Rows from block 3 of a small audio embedding model, named by matrix and row number. Rows with one number within an expert belong to one neuron, the router's apart. Each number is 500 + 50 x the weight over its row's rms, rounded and kept within 0 to 999. All counts start at 0. Numbers have three digits each.
After each expert's rows are labels from the 100 clips, of 14976, where the router gives the expert most weight on average: "loudest" is the band of the loudest frequency at the time of the peak; "responds to" is what is common among them. Only what is clearly more common there than usual is listed. The data: short pieces for a synthesised band: melody, chords, bass and drums. In brackets: how many of the 100.
# router: router (model.blocks.3.mlp.router.weight, 32x128, trained with AdamW), inputs 0-127
# up: expert up (model.blocks.3.mlp.up, 32x128x128), inputs 0-127
# down: expert down (model.blocks.3.mlp.down, 32x128x128, transposed), outputs 0-127

# expert 23
router.23:582473421410479495480508442423460491455446415490506424517436501504477512520518488517441526534402481552478481520438522563484516559447526474464481620448594470527500517413489364604485449456448617526497402518507477551541463544431518490487454568416462535437508510524481542545579487550480465490540487512381659507472488454441486474487446485496466432565547509438483495493524519495539452429491
up.0:435485547513432515511453509499467515585560465547462509468475601491496427419564494497589469574513572525539444553422468546476586548643456534488528514464485465568479515480489423533517508624513360548561398536481508503492477524504476548497528529497531504480515462483520533541481499391585535501445551513480561483441478480511487438497534621514418560501511554503628476611441501496510438485461
down.0:499532516532605485583481518422557482472512531517539591519510521465463545465459523433475554470516491510515581552496563480475501485545443495506489519564480466393534535602404418561545487448441513583557453468544526494576463475459465541461518434501481375502438485489411484516405491456482450508597444524432526472443432499435491509500534393467388469421527540490566529544494516500386436514605
loudest: 250 to 500 Hz (83)
responds to: key: G minor (30); key: G major (29)

# expert 1
router.1:529517499500447435488591463567536485541433481500473454470487467526414504462540559565560475457462496490532501511513440492459518521509518414591557482463434508530425493419565419490531470535458442454589491426534602446519517464559574512434586484495538475437559501483443422496474536535506532536507533498526390550550563500450581418446572560558443559468470510388455596554548514413515569513606
up.0:552473515433542556515488533464506491410502511558504490466507478532456467537521542433460442482624455583542419469512511558498439419409485503445572526418500523484445531507496381539462467501420530458555523483509487546503453563517458451500572508438468556534563438537517460509453440356513577605461487438515509431497537500467419467400458483570435473597470509446452550453524390508420504520471
down.0:521456531483352463522523448473509477476587476394492499487503531570453460424468508495491482541456477542409446553458518518473578544443435491491452529519516460480460525607567585554492497457453541542520570493586477569489468451576422556475487516550563477549533515448464402457580485526472465524517479546461482540459545569500394455520370498421529442532491528472588417577526442451490430463571
loudest: 500 to 1000 Hz (38)
responds to: oboe-like (26)

# expert 15
router.15:555496465426458493588513477563430449495499490428443406475458434515583537446497427525482508427489433612511490475501540446447483518455473544512540457457550555444482512437568459465441491451438621425575420454505559542518558516409443472452557448548534474416474506488474413435567463465453471556527497483489462493497525510496472494561603497483416440418562499472511510524638517433548457452532
up.0:457516519530497454531522538545480489520481479450516517477480488617467474564461582486491509577548561544565493471432543466466521440516536425516504533511453430482512527480519458476454427559455418475481529569619536485445479409500492518477534367501602549449493461426516544525464551525463525458485549393460501406519407519561480512489649558477576631526422511476425463509535438500527582543522
down.0:487509508514483437446461542421594443482573463516477612556476469596495503451527484558597540552549472372462469472557475471430548565546468534465565387432450481503491441584527621442508548504419518417461456492510540513531507471491537419569476532513439517504552525522460568472480456395456520533514496506469445531423478525489453506440485537534565489498425543577484430614490565562474534539500
loudest: 250 to 500 Hz (88)
responds to: key: F minor (25)

# expert 3
router.3:469520491562542537448543566418564494461517447534451456472549541488468398445407440489492592454455498479556507499495476426587504586619498465510567400504483400459485610547554498464492591506422435552505466401505517558468620507487526495475451468537391529527481483513497576476470484449540491517529536488482467480480433580502483469621504487463528508497453472539443515507473437554477536463377
up.0:474506570563568472574463456466457519451488661494510420441473543512582400503526517571494472584511403488510620472557486429494535614562495541492473394559506487461552475561433493529511563512509495537481490525469585406466495470408447470441433443533455474545445602444503386474481508503503492517482472472501508608425463508552500496555448510499454485439533487492516489467575429456517518499523
down.0:523474450414416463409474484554502508515526522537461485623428503568441458486517590520482530582526595617499511497569536541631441509448567531548495538516545477619525537457478491461544474407515565490444553505523484467447528591586569513542485466463546551494543488432595456545494613447550465542500484491488499373475465472417491459515466517475552466515543529488535475456486514475550496550433
loudest: 1000 to 2000 Hz (62)
responds to: key: D# major (39); key: D# minor (25)

# expert 13
router.13:498557485502545462488515422498560499434494486485358403468468447492457491461514482525496554394474473465583505494587451439548471488489557409591514487430408410549576504521470434463497560460406572500569529499502574405446474528491507498580589437449435476407506511446492475432539419481496450551495512520521405523584453506427556506588517571477439505456486498496520511570525465539495446543512
up.0:576517499505476480438465440412556495577479475486477561428438520485505535507511416457505458544492488606516527549506437505547481550505474430524504498576415538501498434546500535387451462458445465563492544547539498545528450520382498473464485548490427463434556370519555474583493452500453485478497582472474472430416558528443478500468399489633425517523447543485549531506492556637541545557468
down.0:570501471504508572482470525494501495506521541469472554502445473493478529462456458499438515490500506471475469499558436514453584498488408629464462505505581489494504459416576524388512422580490584422553499540470629518593476482495471358525510488530446572535625464440499477554606505465497405515515482462554523472552497416524481532558496602483571422527543480491558423457417479527551510492519
loudest: 500 to 1000 Hz (83)
responds to: key: D# major (36); key: D# minor (36)

# expert 7
router.7:527492465471449501566509446534516463557469511498399532414437599525590589465472481588519525411488514530479496459449455452477495514471583505511564433470487467443476460440434566502547448535480407502510431538466494462513537436495493408415607557499552518415494509524508423435545462466465536612501468520597409402579411504448555462463512576523549542456528497534494559510508431430542519533485
up.0:533532479479613539561465453475502526487532458515536614482482458531517486462474615495510476488556539537603595430461472511548482527498456435477399508521488514453509432439472451552497472507415512475468487450574528442478467561477571492592464552505522470521566520474470491614451491565587524489595402490412609449524412389444543506501508523505538531477587475490477528526520480453556630504496
down.0:541574468492535448487535512537500519465547385473524440495479602532472478393493475484471508379550503495487483529444450453485514506476518546502444490593537443529468599400419457557487516437536407474519509532535481414481481507543512543412473498511531585521366479460433488540501576495564579557478435543621545488524552493571546516488536357496531510447539455493529486549505482412485408523485
loudest: 1000 to 2000 Hz (36)
responds to: vibraphone-like (35); key: C# major (30)

# expert 25
router.25:545442529462517440519498455492494488475593441473461509397472430554558473468546515514546549440500622543566632469502446489451466498451523513507468439409491566542462501486480521478476470467428425429535509443523574380497450476440512552565530471511471489456490580406552395443500415412453452448434487489511440497606530546473491394510466576501463493455512495434534482517509444565556482556546
up.0:554539536478491508543513496544458477523589563476489472510450554468400458487474539512581515537492498517483503491561505496577524474554542604505528523455410550454563408495541459573544476494557460443434512524480502382516578555400482396515577522480555496536536505353464514523546426392532439430484438481461466476510575522531441413421403469486574472423503544459415526492514465458529521503559
down.0:522456457534487533462475449489502511476463508458531605522506483505519570633522459530419439444473462502550458521532517402517486492439468454552479434452417422539540543523500472433528530629466524580440457525395584460527540557530412522523464398497483519523519449441501574494442501551493512545536524545500559552466540489534415477577531526536518618495610469379498417501513473476426482578530
loudest: 500 to 1000 Hz (70)
responds to: key: F major (25)

# expert 18
router.18:543481551449416393555541444583446554476432512540509420428587466399534473480497495463462474364480542427429471476497551462463468461536503421577546474557571459526472497568527573536459488483504477476520504452602515474491440450601471506469466488453501478482500421492549511423419519535570532556445451492500418520486518502411553421431528622535456453551479509484525517498541499455497533600558
up.0:454522495496479506428473531516503458505564533550511524459495573462438489516515491466435391502450466487548547454474432529513514469441531362462420423569492501463428452430611521411530484585458427512575489491474513547479499520539552424527480443435474483545636540492549517484549548499602414565506504470497420544489571499528443474470474519417503535491431548482580466543579531521486544617591
down.0:497577486488543376463481487481432467530480503473470451473511448439436474495517457549466499471499452434358524472512543413457518588503551593555525418532424459396451462415507468484483447504448392486456505525541486543519407437512511494487478485586497476476473506450425431544382475412511404537484517505483540542447512518446532582451542545515467467494540392503487524507560483446457422493611
loudest: 1000 to 2000 Hz (35); 500 to 1000 Hz (35)
responds to: key: C minor (36); key: C major (35)

# expert 8
router.8:512503464430492512488461372446483481409506545476458486431471445454565439534578529456480512345444444516479574485430579577510579473561506575480505476530463484460460472617491502540466449466454480512527515483498533490477469463533487484439562533533457489550413546509498472493554448569464407501523580556565467445431489636421519410527529567482562470481443439540424570502513464500496457578498
up.0:510552488593441425480518431432490543453477527430563456540552494541497485452531526547541462460493512496503423500484517453469576447521526528478557425454435479419416432559486483530533549496520581597508514559471429456409534452636534510444482538537506462492467536434541371505462557587474486581553577493497516507501551461390436453653492499406501544477538538520498537459495527584511491495504
down.0:470450429490471524522533485480507519543473516546394622457510539369465454424500504489490571380479337490550489495463504553492465475464508406528493549497542484523594449539544441468496542533504528543456484495596475505525485509589432487538438477507483414474545447413487608538519454541500449483490529423501495655514518484528492486510554524465486597561525464459384516530497524462476436517461
loudest: 500 to 1000 Hz (36)
responds to: key: F# minor (32); key: F# major (28)

# expert 20
router.20:561489548508459457549500452487573472445418384533496451480382514511594496460536501456439430410448540489560441396429508518441504428444510474510488495474483389557465446436451582539483445508496438503501512502514508443563513482481552440485605470407537492401546542484500505486647452590505457544547508525579567521511543527427535493437491483513473579470527507561452435485562538488491541506550
up.0:460443557481502547480562445526511525460523425541473428528444602531467425544471482487485616515484568567507506417518491397578421574505539476560429608496514407476561450486594537470463461447509480417419592583460416572467440533445490546519540501509524531484540429492574483541515469547572513531446511456401458591520542495495469466569453469516486456461524586505440511521559499515518551557537
down.0:451588459495519522542482458593439495508517421538479595461512473505566459430525424437604494535578496548461530412576531516436484596515411638500512487365522537529522468562463477499504460501477522427468552502489385565459497464464468504496491522436466424550463499534487444444511510499492542477575506452441571431435431451498595463419517497597509515517544503482597461490550497496446539488445
loudest: 1000 to 2000 Hz (25)
responds to: clarinet-like (31)

# expert 0
router.0:471505493435458493453566426588504502475408533548435416421481476446494456450499599515457468474493444448445489573523446482509473548532544417549502537483479450459486548471525439527490414467422508401529463463597574430472542596532489534490467551484451491395483533574443515470438511558597451466478431493458489434558422465582511466457518602462502391466461512431539537518456484472530433488583
up.0:462523427445472578541441448555572527531501483477576586484441518553517432536538529549567554538517482434466444516450464471473506447531542509439463561482444459527522548465509493409473480645513432474450455520555548536492553401467528489586489545530540486435491489448463417469528489526524454631502467597514455503444500447423569456504441438624448543532487470482520499531587440492585553528411
down.0:507533449483484433557453517538500536543461501463542421486441486591505536560524499597500586426487409478432520544499517449540454622487551515538534437428448548444460450500477518601489454514440511517442483537534577498459475534523516535367548484516553541532570445522422554486499524475502457554420564571507361514516526496550612472494506560484480531582618553411477514522544538485472494418479
loudest: 500 to 1000 Hz (53)
responds to: key: G# major (27); key: G# minor (27)